Weights of a small sound classifier.
Training: normuon at rate 0.019, 22800 steps, batches of 256.
Rows from block 5 of a small sound classifier, named by matrix and row number. Rows with one number within an expert belong to one neuron, the router's apart. Each number is 128 + 24 x the weight over its row's rms, rounded and kept within 0 to 255. All counts start at 0. Numbers have three digits each.
After each expert's rows are labels from the 100 clips, of 14848, where the router gives the expert most weight on average: "responds to" is what is common among them; "loudest" is the band of the loudest frequency at the time of the peak. Only what is clearly more common there than usual is listed. The data: synthesised imitations of 52 everyday sounds, one a clip.
# router: slot weights (model.blocks.5.mlp.router.weight, 16x128, trained with AdamW), inputs 0-63
# gate: expert gate (model.blocks.5.mlp.gate, 16x64x128), inputs 0-63
# up: expert up (model.blocks.5.mlp.up, 16x64x128), inputs 0-63
# down: expert down (model.blocks.5.mlp.down, 16x128x64, transposed), outputs 0-63

# expert 3
router.3:110121101120156112091123132168135165124168093153139120153082158187127101144193139123136120136162100084129129153130161102101127123110121137122108134096103113100146106115083139132179129113105154
gate.0:136091124160140138095147106104144125135109135149165169111111146140113121151049173106125115166102122124128109150163115119091138113140161153159113139162094094122108108144143137132136131120130121
up.0:135085123144138136093171112110135123110122132144171171109103153149116114156069195121118101154106108132109124135166122114070141126135147151145126137157112091128107124122152121121115133107153129
down.0:094117133113090120153124142147127141124177123177143124161126164186121104132069108113167166118069149098106125128136099144112118113144130123096121116162127140145151134132146111137178152134107112
gate.1:135143145147122131153117120156155148101119112146108122154132108118086139087139122164171184096154110149130087134123114120175106085115131110139147133122161138124147083172144125115125106128107114
up.1:118115126122133123142130127093163118108151117148120143121111161126115121120154138153117132119142146128147091114134121118163145073132155096107138138162178166162111129104115122143141104092062142
down.1:089129116109100137114107142128131133094170112147115121131118142137135079122150130121164112100102151086131130132127177141123138133089128119093175094154147130130119104179116106136144153113108091
gate.2:133127109134131164156159129106079114120141096103140115136123136063147120135099164122119098164114123154144116078093115155138156119104097152139176168148148129142126152164113081139166110151146071
up.2:140118114108136114118164126121126139090151129150116100116159136148118138133130136112108133169198136148145139087161143134104110092157129175144057139107108103125141127148075117120154117093163143
down.2:126124154172123092147175109060117164116125142145118117117124118093151124156116125149123111096125125131129146099146107134168136113097121164099137074122113115122103126105089120141142128171096125
gate.3:164110121131097116114139083159128161108111112127147103138111147117130119147146156162134169119150094123135148077119087091116145141136114124140087126110114084122131104101118135136149159126156129
up.3:132111153131147130125114139129112124142129127169127155122124117141152140098074091114114083145116151153104091191132154152112120136107115125126147131177152173138140107156149129151112080151125137
down.3:128099119135153130108117124160110115139104093111135148165134100151111142138105098148161107122099122149144130127129136130133128137112112115154131137096121138090163122103138130145083148131142121
gate.4:134216120127129200081106133138147142117143164123087121147111128140091123117133167125119130077112147119118097098118167145095133146139180134101140125101136122126103116117075103103156105138138166
up.4:134156134114128173103141142165146110101147139146119154141122147160144079135139147120102082106147121109161103102141155143098150141105182136137141137136136141132156078126126135127148102083117136
down.4:104123153178121105154120126135116154140166133117124092181101112185125178133136147104129157165131064163133139120106197132141094156126175137122128117152105125118136100105106149141145157136137142
gate.5:170124181143143143096103102152189124126119129154120101114172124131149148103149143112147123154151116124125118110121076115114143107120146140144156142126126134168128121127146105105112089138111147
up.5:106121121106117139098124138146127137118120112131158114043117117113162161083138173091125158153121145147121113126139101097141122137095115073136108166151093141136142130155138103136107118136151151
down.5:132148167109169125082154130141168131158163117149125123122156098149148099138132114147144110123134127146126128168130108075142097119149161073158117172128147126165130130125118113100158155117107136
gate.6:172077142134117134113136106140154131121144104126091137155125162131123114089156158129132119175125135096146145135162141106165135113149161125149119138123131125132122129121125111159149132126123086
up.6:107169145138141146147105125154132117133130128125151100099139107135139164193126097127146126126115115155085110105091124150104115120140114120147147112104129131132103120148135116107131124137150165
down.6:123094092123118100183104147095130117141127158123149113095129145076116056132155107128100127123158144107155103095136121133148162138126102154132104152143147102147121128163122124130119191092108166
responds to: wind; nature
loudest: 250 to 500 Hz

# expert 15
router.15:113158096122157145074110200125098104115140136135120146161130155155108093093105113090134095132185109125118110150104104096130097117159137121113142163126134136112141136109105151127158144126135145
gate.0:126111129094140100102131156103123125161136153077136158107131085200156125145117123138156165130099099163107120147174095116090117132149085128131125152151102131129127108174135126123123106090120106
up.0:114149150156126137139124132109118110112116084147081108137167152089127124143115134088118102137135180145153126157051155133161126144092136124155103132113140131141160094073106146116116123131168122
down.0:094147150137112127176123098143162110079066126073141116080127113149191159113151117138192159133116129134124149143152130135144176132154129131146130118131103132136138127109102092157139148079094142
gate.1:107132144108095115120105141133147106147123112145109163175152117124078142151126119187100129089150091151096133118154122115103136123146155122167169129102134174110122115156132097122137128157183119
up.1:110127103174125179098139164141104144114113109130126128145095165141153112135102117119175163154107133113148139177151114151126111123110062111109107130138077133136172141168138120132140118102121120
down.1:102193132125128144160109125171110100156156111129126075165092115153185161143144159127151128134127121154155144123127112109130134088097121138111102111077098150093120114128120123143120129153139121
gate.2:156116141129154119139153147132124147121132120158148096076163129176148148130186154138120080126141135123112125109133125109108124101123109108199084107124181117146149102120156125144133117082088102
up.2:150096146135159126123153145126122130127132118155145093068166124191139150140185153141133097146142131137115122115147119110111115108128122122202085111120172128149137103119151135135133104086079117
down.2:123128131210144141131133145108168118109129127165140091091103139216115135064145108130145129122128115124129118117136171132121137140120107113118071086126125138130104126136116101122150128127107134
gate.3:164108133132124103166134115120135177128159121122106154151126110151149109097183098156161149115107121144104125090167116090126127128124131111089137098111120145130146171134089079130146073136103125
up.3:129111098127129095141129103123113154124147097102082144144117130137128100094137095171162164116128137146124116098144125086103138121113105112106113147129105120107116124128103082133139082139112157
down.3:115090144123136092195087095164147127114136143140146137159100123101117125068083139131076119125143112124082145176116132120093140123137129120124130141111159149131172121129152128100082104130120162
gate.4:100111114153120143110146122133120120171148140138098143148127098161151152096136155140135124124154184101113159154135135146115186046125165125080147121112150140109134156110120131105116103102135142
up.4:132103133109121103160140137119128123119138144101179133119101157118146129134116102127110178146120122136148108095121141088130074161103050114180124106153125160125140121129150110156128132127164123
down.4:162126153098109160127128149132111111207134138145139184092094121162142119136158163129096113151185141099097176132131090104089111127111138156089134118140132132179135126135110093100143148125105095
gate.5:128142128128118048145108080110107130096115132157147113118120107077115127114161117135108096119148129101097127112167097103151177136128127102169072164145090148175108151129140116139107125133127096
up.5:162127144126143151174129157093145111135135203045113103163117143119126125129135143158139118143099133101140117115123104143153119153097133115135159152122154119140143130119128097113126143127111137
down.5:157141126087114109116159139105106135126161152212117151168105109135103129083130088124112114160149149098126144121126082154134122155095110127105121141180133111139156151131187143115128106137113136
gate.6:117073132141133127132122136118110154127105074146126118101122122127133143151170096123136148153144113106165144118107119139160057133164110157160103104125108138141171152133111088120133111097167092
up.6:139081129157145124141123143108096145110103062139123128098127122129120137134153089120133151128148091116179149134117120140152066133162105145161084100133115129135164143129129113119121095085164099
down.6:093160108172121150107097116141084118124153092133138136105118110166099195155113114139132097170104077122154094108130154135126136137126129129137125100143125100143095143148092103142140125107116132
responds to: melody; music
loudest: 250 to 500 Hz

# expert 11
router.11:113103082098115093097136145100159136085151105095099107124102123140172113105089115097118109088163099084132107083123107114112097145123112159107135124133118140125132099134120166111118175088136119
gate.0:121138122151156131109128141166167114148129092133154115131157080177112146113148141104141114182127124170105129148089121167148099130115149105147136140080101095128152133105132127112139105135142146
up.0:118104104143078158146073145122090144155131145119114091100139110169169131088111152151119130132163088105127117149155092122144118131145124088129103147122166180113163116116146126133106153129076168
down.0:127118154171129118108075159112163084157120112107106135132163111132103148105143118118115113070110116136124151112148109121177113151143124144115143160098123155173126185123115114110189132128108134
gate.1:103091127127119118106118136109114156131130154127083104157111113129125119083120139122124122131106118124092114130121105118132117142110159119133131150134117146096119137142163171114107136170135121
up.1:094113117121119091089157111134137148126135158127043119141110145117116128119121139133106099128123123135097113153141122102152140124117144152108113119163136133131099144175153164141123128146114120
down.1:139150094100130163125168151135111083090110141141152135110121104088114117081134120189102151141124147131127070103109140109170101158110115140152113122096115107123073083099086156115151110123121136
gate.2:104129120138124135123147125131145134125122172110200151112110141136133140163131087139104197126112100106140130136112120132108123129122145132114105102126164142106093112087108130124136133156111138
up.2:098115089131152131099195118123114121144156093130135171109151133116118129139116104098125198140124082105113108099147152120110093115121116137129158138112138078136102125146167103133142101133140148
down.2:126121152175095140124139129132142086157101096153118123140135137126098097112172105134127096164089156144136132138106148145140111142095107134124134184147106131108142121108115094098151111161096114
gate.3:155120108115133145112110100129131143094146172131154134115129113103114199115181146167132177106121134145131111136145149099150139152160130131119185128109151140132146095121132081135080096116182094
up.3:122134132124134114120125112140087144132144102141086155135139140138117092123110098102105060131126129150094129123123137129147134152150128160141086114131102096162140110176104124129148118156167134
down.3:112126131110136129157116113119107138125140181148136150126151145151114136117087111130141149139149128104135130142103097114101120158152045120129165089132136157161135167104147089131160137102124084
gate.4:130152127117171151099142152103094117118100145151078155164111144116143129081153121165128108105153100157146108141094128133122123136161173120109119150125165180146126117152107157115124136166136128
up.4:151109148108170163121125140138107124143138142115113177181130157109144131095158125149133119162145105144160113147132146086136119167148137130113124176127158126103127103116140146095115107147102138
down.4:106129134179052140123134127149143135142134125134101141081147124186130104130097116122137100127107119132132168108140129117078104096131090177145170111147109119122134113105159146116129145125135145
gate.5:160141166135156160104135127141106141153142046092091129153125141147102108137110145174104127111117087114147151148115086127090100132126061122167085127141101148146123116109105108122146103130137119
up.5:127130127128138107118113112174146128152119195146173118105148113106139151139171161109173131155123144148108100085147104151144128115106170151137158104139134140162102117149137143136088167095094068
down.5:102117142155156115178102123129095120137129128196107171166158123113147093120135122080150121093112166135118099131117111120143072123124172157120116104126137141128134123106100104118151086170096113
gate.6:145127100109115153109157137123101080128122112130108086152124139100164084132112161154171107104116141149116126115144140144192133115079143117140169121149121140154161107137133143163145136078151128
up.6:150157139091104150107117151126197134092114144159104083121149135084158102130111145156115112085124101155103113132140125137173104111088129090181148135131109125164148109164146100144145136091142161
down.6:145122113112135119142119158093152117102160155153145110113099132112137131162135102170137128120121090148096126145150139106102122127114131124185161120109128148167112134096106104118134139123172145
responds to: knocking; nature; household
loudest: 2000 to 4000 Hz

# expert 0
router.0:146109119112150151134101113120106131187143104124124151134120099125154107121154158111083130157144149102128162163122123090180136139145119148117156127119170130140105143090149112076111086150104132
gate.18:130144106158116197154193151117139106133122144087137105120120145162110110134145128078120120093146121104143102119122137157163126078141128151153123103123145161142124145142106142133116179117146092
up.18:111140137118164106102086138148128136120146097192110129140112105144104181120106104172120146160115136143103142145136136137104170159124157098104146114110087106141119098133120086154128102144113168
down.18:111156147138119133122120153115122121099089116114097135132158130091144112108182100086118128114110111152142130150123133118110098108175182127115142162135119130133153098110092135146098174141129120
gate.19:128101166135155145190142114104135124090134155138105081129128109106131197117127127103142124144137125133117128115119084137146100113173097119082121122132081144154104114148098149139153148128111085
up.19:084171129136144131138154132146119121097141138135113124106143080141097129098113133077129116143143170111094096120106140101125132158104180124122207143119115129124108128154155096122158136131088122
down.19:140127079143119156102130174091109107096145144149159103156171128094148097143145112093094149114108121170111170123128128091124153120170116101134161119143139125134137140100136169183140089106152112
gate.20:133126121122132134117153135094139103122146123103078169171083155073124111155108113130158140152122141138089108114119139135156130160113154113093139171143104121142170158134125126164124109152138103
up.20:119131120161110082107150070125087117151153118094130186145123131131128161126129086135124094158117151129106073092130170090145136158118150151112092103134092112102165146085116134144136119153137155
down.20:075130132137153133134124148132134126113174073125128138130085098174120167124115171122134144128122169163146151152105113148120134162105143099124141063147091112111100131161125084119130121160107142
gate.21:121169123120116105133119124144159121132123139128108150151122106137124138161147109070138131160128161163127119139134146152107128152117147110120162137119110082132127116165117077127143166095119154
up.21:114156122114154068132119106113133138146121125150105147143148128091139090141127151122123104154142133167114118142088161151140137155111123139070176147115109129127121124130116065133156104122146103
down.21:092152159124109147131101140123129106123132139146149163150120113132120097098135102110168113122145124103139122078127101131097114156156102118119091155140177147149077148165166127146117098142104161
gate.22:158152148123159170119112138143149116156135122143152085114111091125143083114130142124077113100150110125158209128102140123141136117145124169113134111156156144117111117119112141129131100141110181
up.22:169126101145132122134123093139093108143113101133089154149105142117156138104158082139141132131126169148093079116132126177147144131116148140129151129109121147139139141127158135148155156166107119
down.22:124161109128202127172116084125104135161066160159166098158100132107107111131095147112105120127166089107099168135157170098138130117157142135110119126127116141140161156106104114140107135115166110
gate.23:119098180144150141099140167118103117201133131093141163184121117074144153119077107138128106104153135107165127108150111111128161148127099113093095160135150169104150119113091131162103126109121146
up.23:157104164130134111120146151096095122144137141088150162172118102126182163114096096086104122093171124100160136099145102122118148142127131121070112145174139132098163081093147153156103135100108128
down.23:161183135147103104132102124110103104143083129122088153155094114076160131082128105151118113100124150137143137113153113128104118123114117069103130162112111162122103149142144106130105134159127101
gate.24:147127164153074158141150121095132158145137124145127103093161143128125127120103089140177122116115087122128137126154127106121188155113156125155142124089131118126106167155138102149128181110077143
up.24:117159105118127135114165119146169116122127081101155127107077107143122140154135162157097134135105119110132144088179133155175118084091113128131093128155114120133124137166107119120123067112134140
down.24:136159112115152108113143136117125161155116158089147155098099122110140151158090138138137101125135106115117109138114130124151112103128110111141125121131121100148101177140120153137114134140151121
responds to: stream; nature; machines and effects
loudest: 500 to 1000 Hz; 250 to 500 Hz

# expert 8
router.8:095107160098144111114122150161113138131164118148125148157140174146133118085177132117115085150176123189120134158111136084123119145124110091125148133188124137150100163119134120086097104192133127
gate.3:111118170122144162121112127138084088126116151142129130162128110116163175134093100121184132167123139110116111132127117128135175091108157100140120140141111166108150134140116126161149104123136137
up.3:136130135132112094171081154128153112138106135102135081143112140120129154108195152136154119128158212131138131109128137092108127110121121085160086091117140107127125156076117130152131119157152153
down.3:120118123120147109160138130166113144131098115183123149166095126122117131120119125082145109086129141100142118145114114159095117135144160148116109103173158150130140123116124185125103127111133103
gate.4:160142107080111100141149138117153118102133141100144120119116091133136147124117150114115113154178108137114150122102152115120145100160108147109157109143129100104167103107123169148115161100159119
up.4:142142106082145141152195128110132093145153155147119135103153092111104174146150151100094105121145109130075160132106144111093100126132146140074114133101154140124154104098154176147112181126165122
down.4:114161117109120118123137145096092135092129114129122160138147151129171137151153150144129134179138122123107126112126185096110114088117128135159105177148152145135154104137101142074070126134161186
gate.5:115136155137142120131119132130157136119136114115126133177136118144119184109137153153107099056156140105132145154138110148083123099129202144157171143132097150103140133081092137146118096126153122
up.5:124138147107154158096128133107137149119134085139119126124155140136114154125163152154101177107144099130126141153162120113108119124130165126192142181107128127102089123104130138133113093111154155
down.5:120102148113138145095094105112119144143113162126144136100130124133122122154120100126115115103118142126155115134137126154158186159098115116091163121197114153101099115111128125134150121139124131
gate.6:126160161133138151131133093138117118135136125094144117150128070148106159156169131159083107113139109127149096124137112117126100162103162144161115118091156139108171124130148142083149149095085120
up.6:088114063113127083118107123085139105117137109140111112147139159112126125112077119101151142162109138146139121131167120117171141084146064114077141083139129134159125141155112127166128107151149122
down.6:144148151168154124118132120124071153165176116090144151091117126122105142113154144090119110120082156141119124113133103118070152130129141133155127119106129131109131142101097138134112116120144139
gate.7:179129140124113103130077123134149140124134141130110068132133106127107133082156125120129147102136117132092140131174126138142124150096174151174155109121128165133165079087124138113118112136166118
up.7:074131108131144159133167139124115117132127114127148181133117153134155113164107139147120110150119130122177111128081121124122132104153096116075096142144130095120092167178127121140144146115107139
down.7:115173137169151134145140117192155155161097173143127054118138112115130189105126103119177180136154083107128108106137146102134133134117108139129153077092126155156163114125121097128138154115125115
gate.8:165128138134133151150089108101150151128124137085157163124123176153140159167123068134116077165113142103144093151123129117123111137153128128133159130114097134155092130165103083064113145153106157
up.8:162127116132116134150084098118150151116148120111175169112136166130160142122094080105112106175123149088121133185118121129139133134160117148137162139121119122171109101151103089081119154118129129
down.8:123154124181165146105129127176159128159143086146089112140159134155124177116170133127161136121132095131131079155126163112120101118137108142069130137133120130143107126119133115101148119138114141
gate.9:107127155126103163159111113108141145109171098126104122113134120148145121073129152142094159130117099117089091136125147103162183108136127121112121134119133174159179146100131078112101173125185142
up.9:105136114126126141113105126111153154095141160077154125106098168134102148134119153092160135086103122128148104169157113116095135097132069123146107143148160117134106127115113156129077092141147142
down.9:103131138116128160112151122148113135143101152175092105135173126146126110154172151167103077113128133105151092102124128158108102133124140114115153108164156100132148114189131141105098136115083176
responds to: engine; machines and effects
loudest: 250 to 500 Hz

# expert 9
router.9:153085146128149130146134096147127130160167126087097125155127097138155124097145154114121109095126125080146130151114078085105127156158107142110117141109185144143133108095133130073107107085120079
gate.0:106138149109119104150091140128107125147114123127075131099157182150115134089128164093126144131119173124177090102103098153138108093114140112146127117138131139118102132155107147092113102145103112
up.0:094098089128116129124167106126079095130130098136111145144137155165130123133110105116137099123135148141120119095135087172112139060143109145145117132158181082128092108162118111113140113145078101
down.0:114100144119167141113121119164128113118109069122084106160112114143089102152093155115143158174136123167088140114115186119135144156097120138123160110095138150134143110147138133164143119121106171
gate.1:142184150136109140087146134098181133104152104140115121119175134097090111124138119170138175114140110148134091174092108106158113131092136137132127154107106169124142154131119131150126131136088174
up.1:113066113128122124162121127140099155110099138110140149154111134165143164149140118107125080094147141123087131092144146126141130117164113135104118132124132104144120081117120122099120117146160072
down.1:072143129101144144116111113128107116108141117108127147137101130117147092132078152127173162065141137085148141090156104165148119128130117148137165136133082111131145132124152140147117122121134098
gate.2:140119137097128119146143134128145139117128119125158127084090070167108131132102122089126084115134126154091139137097150155126125111158129150149115123121086156131165170098175167168120125075128132
up.2:132119135126129100150151118115132138123145139141159125094094094137128136117124137103153058130149151152081157143119139136146098117128125162132112112122061127111149149093179147169125129122128119
down.2:146140100103120147129173127093130118096081080119103164122099116165156092147083119135154120116149158158130167169100151125127133100158132137143116087111164131108130132162148124107098128139108124
gate.3:100123148114087140125161137116175120152143137125137087080123130138125135154118138105140169112127114119194108109143130130115118141143111129156089146136168141153117110169122096116130131086122144
up.3:112121110111112164134138124128163134128135126138152108102110124136117136143139124090149171146107111124165103121136106118136130131142109127151073127132178133147105126161130128121149147098124166
down.3:123130142096160127144141127141119167142116126111129087143146132154091137138146113134099137155137129186076130163102150121125157113120122089190125074099140157105139147120082114146097141141098145
gate.4:128136148109092108115077117135161158133141129129157089111155107137096134103174110134095155091136150140136150103129129118117087103112110128170162134134083151112128084122124143160143161104154146
up.4:115138136146165127133165166109148103110122135109138148133115149106144088152097132137152131159116094113163093125110131138131137170152106110118099137139129095156149167168088120093110131129101127
down.4:067155151139144141125115141137058112113097128104115126151141125154120122069115109120141115150142075145142146140124153125122105135124115112101111117144122143078125137154175118118162122121107135
gate.5:141137141147071136125090168092140154132132140147145141121115097124146148101156145199126150148107101118157137159114090102112132146111106106201142126110138162146146120139125127092115124135146120
up.5:096175137132096113134126154098120136098116140122130114084164107116117145102165130153117153135155103119168126124136127088049155108152112146142117123111133152144126103114152111096126135126153112
down.5:109122105136084133160121145111148112133099097114193131085157095133101141180134118123117134164137135130095167146110113105135124124151121118168145092123151118125117133113145160139121118088122094
gate.6:127185085135112110162152121149154129084125131118141143108143125095097104149089116130172140140122115111120157079127142119078121142116143108108079124146124098150138095156132102171131112136130158
up.6:161159087137121136179142122132110152152141188111131144109121089109077143145152114131135137121119068115162123080154133117098125159104146119122108120077092117150141115127144093145155103142113134
down.6:133100118108145125111112102114108126119147072131144106095121123215148167157139148124168116096136109127096128191147113160143133140129103149168157158123125122146130148135086159117143109154112088
responds to: siren; signals
loudest: 500 to 1000 Hz

# expert 10
router.10:111113134128127149123112176099166128132115114085127102153094123123154093090132121108124087137118086148136154196120097114137124129113115114120129148167170111117115099161128136097096121134119107
gate.0:101108144104154133105188156099144145114130160103108135174103109134125133168154126144128106176138165119136114140121120134116104191129134187159142126133134147122112111126141095128146090117140125
up.0:156161139129145140139111153137105126140109149157086135106106139115128164138161159080172099106140126163133110108131147126074124096146083122172157151115107130122166084116124130137134077108131087
down.0:108097105145119102114130124107103096173144083116147149125131106070144117095106103166124158105126125102151134158154136135141182106107128154088146136133089107151109153106144154128154136157202080
gate.1:122145162110102101136111146108144079139144099085109125149110121109168164123089135170177121137125115140151092132144095143107146167124124136083145122150135120116129137131129163163111192131134122
up.1:123137176103117099133104137102158084154151129080100114166124117120169161132090133159160117129128129143165103132162097156106158164122128130073160108147150116133125144129129165154103168125130129
down.1:123139121094131124126108138172112132140176126116118129130107103063148197123097135144149115096150114095150121086129086150138145134112091149116163116165127138120111135133120139139138129128128075
gate.2:106145128138157135073170151148135125125064161131123118095158127113094082132144121138141107125101154157143113137106149178158084141121128113139130142118089127127109169146133128084143063136089101
up.2:134125148102129121148123100139126137146175098109130145142090148139129121125098129127120140139165108048113156146111105072110174129119125130158117146147179137126131112123127118164113175150163154
down.2:189136160096184125099128125100172124124156079119150119193154109149138155153101145102160126110154097144139103136122131135125107149120105155158107140135135113139145122108110142113138131124140141
gate.3:123118142118149148119161141138163145110087132124167109139102112139092144157157128117134124144161102105139122132111134102097153139162131161135143119111103092141135148145182101086111118089152082
up.3:147130099109101085106116084145110094131167126122169126101131131120181117065134109171114119130103166153103145117128127101127116133096148092148152127134123190147137107106112136146123158144092164
down.3:118141117083097116141124151117151140120123101134082149120140109129123149103125128120119133132133165123097140056089070106120132136120168164089183106127137131111108121124145165128099146109129148
gate.4:112191126135104170118112189114136139133094145180139099073112111116139128144116163137104130102142133148119174138109147099123134101105112104112164146122156145110113159149127162087132163174127147
up.4:138163163117094147114127140106156122125160154181117120090155123133136087126068150133086156080131178152141177163133128149132162114114074142126160121119109129144140155149074127093125165101131150
down.4:134124161074143130115117117097151130174104160110165111144144114115148116091171099133100123116135125138098150120104154112111125120142141113107157171085128161133139145137124172125148132139103150
gate.5:098135115104109140128157149088140136126118143160129160087144169122135116109145109169102101110118129136088099136116124122133129086092138104092110132146083141129180142115154140159144130146097134
up.5:143086091135114150111126136119140158120109095167122161145128140139127109130111116122156126136128100132160146152100094147134166119122126156075062135139147143136169099150135145132144148115112132
down.5:137123106111160114104115132152126110127153109139123137112143154190103133198149130098142137102172101114106140172110155124142167125120163112138148116109159129086109116125117108141119116149110122
gate.6:127120093105184120095114156112139074124123129141175133124124083145118110141052128138109164125119102113110140091170097130127088117153159084140145162148072134169113135133153117136134077107126114
up.6:150150118135186130153125135118127131142160127115121118126104078139165101166097111107155134172119121109089118111235108116121098130106140114122112135115115169089153142124121101144128123099137129
down.6:145159128060137111137139146136147122115121124128127168112095114122183164133096098097086103142096177163110114137102098154101156179153123120112117109165124148142090130181147168127108119155119134
responds to: applause; people
loudest: 1000 to 2000 Hz; 2000 to 4000 Hz

# expert 2
router.2:130109144158156141124125134138151143134164133162126097161181167136135106107125123095098132141101123174128093157108197116124110122142100152103118095110146116145141110088119136115188089170108161
gate.18:141112120129169132094079142121129125119097109176172085143142135096125103084160139125141118172098114155140106130125143122177147109133134129146151161122126099120164141127116134125119113116146152
up.18:143116111190129138105093129113136108135111101182122112142131174116148108098172148139149123133138095158134140139119135143198135145120133114162128147138087105117152143108146125114110075119130106
down.18:133090153117094147119097102091159154136141112089176123117148146120131119141109148119106149094088122130136134116127173112132143102158163127183111102165143125099088124120111129148171147149115123
gate.19:148138078123121125096124147105100101095147107111137136153098101121141098118104112114114122108121121108140166122088141135128133141153101150151104106133154102157143132148094130127110155113158103
up.19:165137096094146117131171114123095113118117094155094132100154140120130157131144110129148128129144131141118115166108149118206109132115136113147107138134175155125146143083134141094149072151111116
down.19:165147092149104093101154117101165113108124109134143115128156149119137133107098155114145181118108112127111132146085139123113099128173152135107092119122130111131130114146095169139098179132176115
gate.20:136107130150116121102115121109117157154138135123098133150141112095102095183128114084155149142113131136125101139100178099155106109105129125135134136150087126130159132144182165116166097096142105
up.20:080154155130131089158082095149130132187123146140098141131134090157124122141110089131112131155124134081083110137139059143135122156122147119111154156115130148133139133119091120126130124157103137
down.20:151125145114133124125105096130113120139149096102166119117151108150109121141138113116127151179072153095096153130091149123131123128144148117139124085099116138094110124131104154106127110148107144
gate.21:128161137124177060130170122093147086107116119135156099166148119145125131110167127115120114128123132143113140150099114162153109158114131130129091149150177121151156153170098121112124113129137159
up.21:124146112121096177122110125163111194162144104123064091106138139109103117107125118162149145098129137103146094116119129095114111137114096114140148144113095111131106092115119105177136127147097152
down.21:129136116137111145093123139119120104124097120117153141112096116124105105107111154123153140098092078078119109113132132125115132103083107128152144138138156118096067114111173121143123126107152154
gate.22:130107158138110125100138161176165125118158128126147086143175165114152121098124100123083128171148134129137129158127156144146129127135111156122100117145104105137109115083140149190189132114141144
up.22:176126152138147106112134107146150160058133098165104119127138118136160192117110135150106154135141095133130140149151140093124122129122111117107141131111120145119133142142115106155121121170121163
down.22:155139169133172121106169127123143125117097119154125152090152133087120113144132132149139130140090179194118123139144111133165143122155120120154131115090076133135118101130144136143129086141139097
gate.23:110134140127149077150111116090141107144126124141105141149121128172107124113133153118092110153120174138137117153128155150122091155107142108084156142111085149123116151122120104135129168114096139
up.23:118140134157094065162133137106128099173119169109109165149146129149116133098134152133132119144122134146123106134123122142158123153109114121101170107130098141125122138136123085110116144116107095
down.23:100150107132129109110150081100143097124056145128102167116099107115130126132174121157166143120167159103154107146110142121142105098142135149142128133120083142164125144125109128149090151162131113
gate.24:088114117141126117086097158176114130111147120173126112123147142133108099097146131129094155144108121126118139150135162182102147146122197133104141107165144120132104149116088068152122119152111138
up.24:163154102135133138155158090089137119155087135094114146149104132127157149139103126126167093124145142133151095111127093086140110114134072109149117166089107143137141109125143189096153144117140136
down.24:139069086162185123136112084156129175096103121148149097118119105127172142165135140139133133128129116150129148109132132115142107123107158126105103110175120160142146124142106106171100151093126187
responds to: coin spinning; household
loudest: 4000 to 8000 Hz; 2000 to 4000 Hz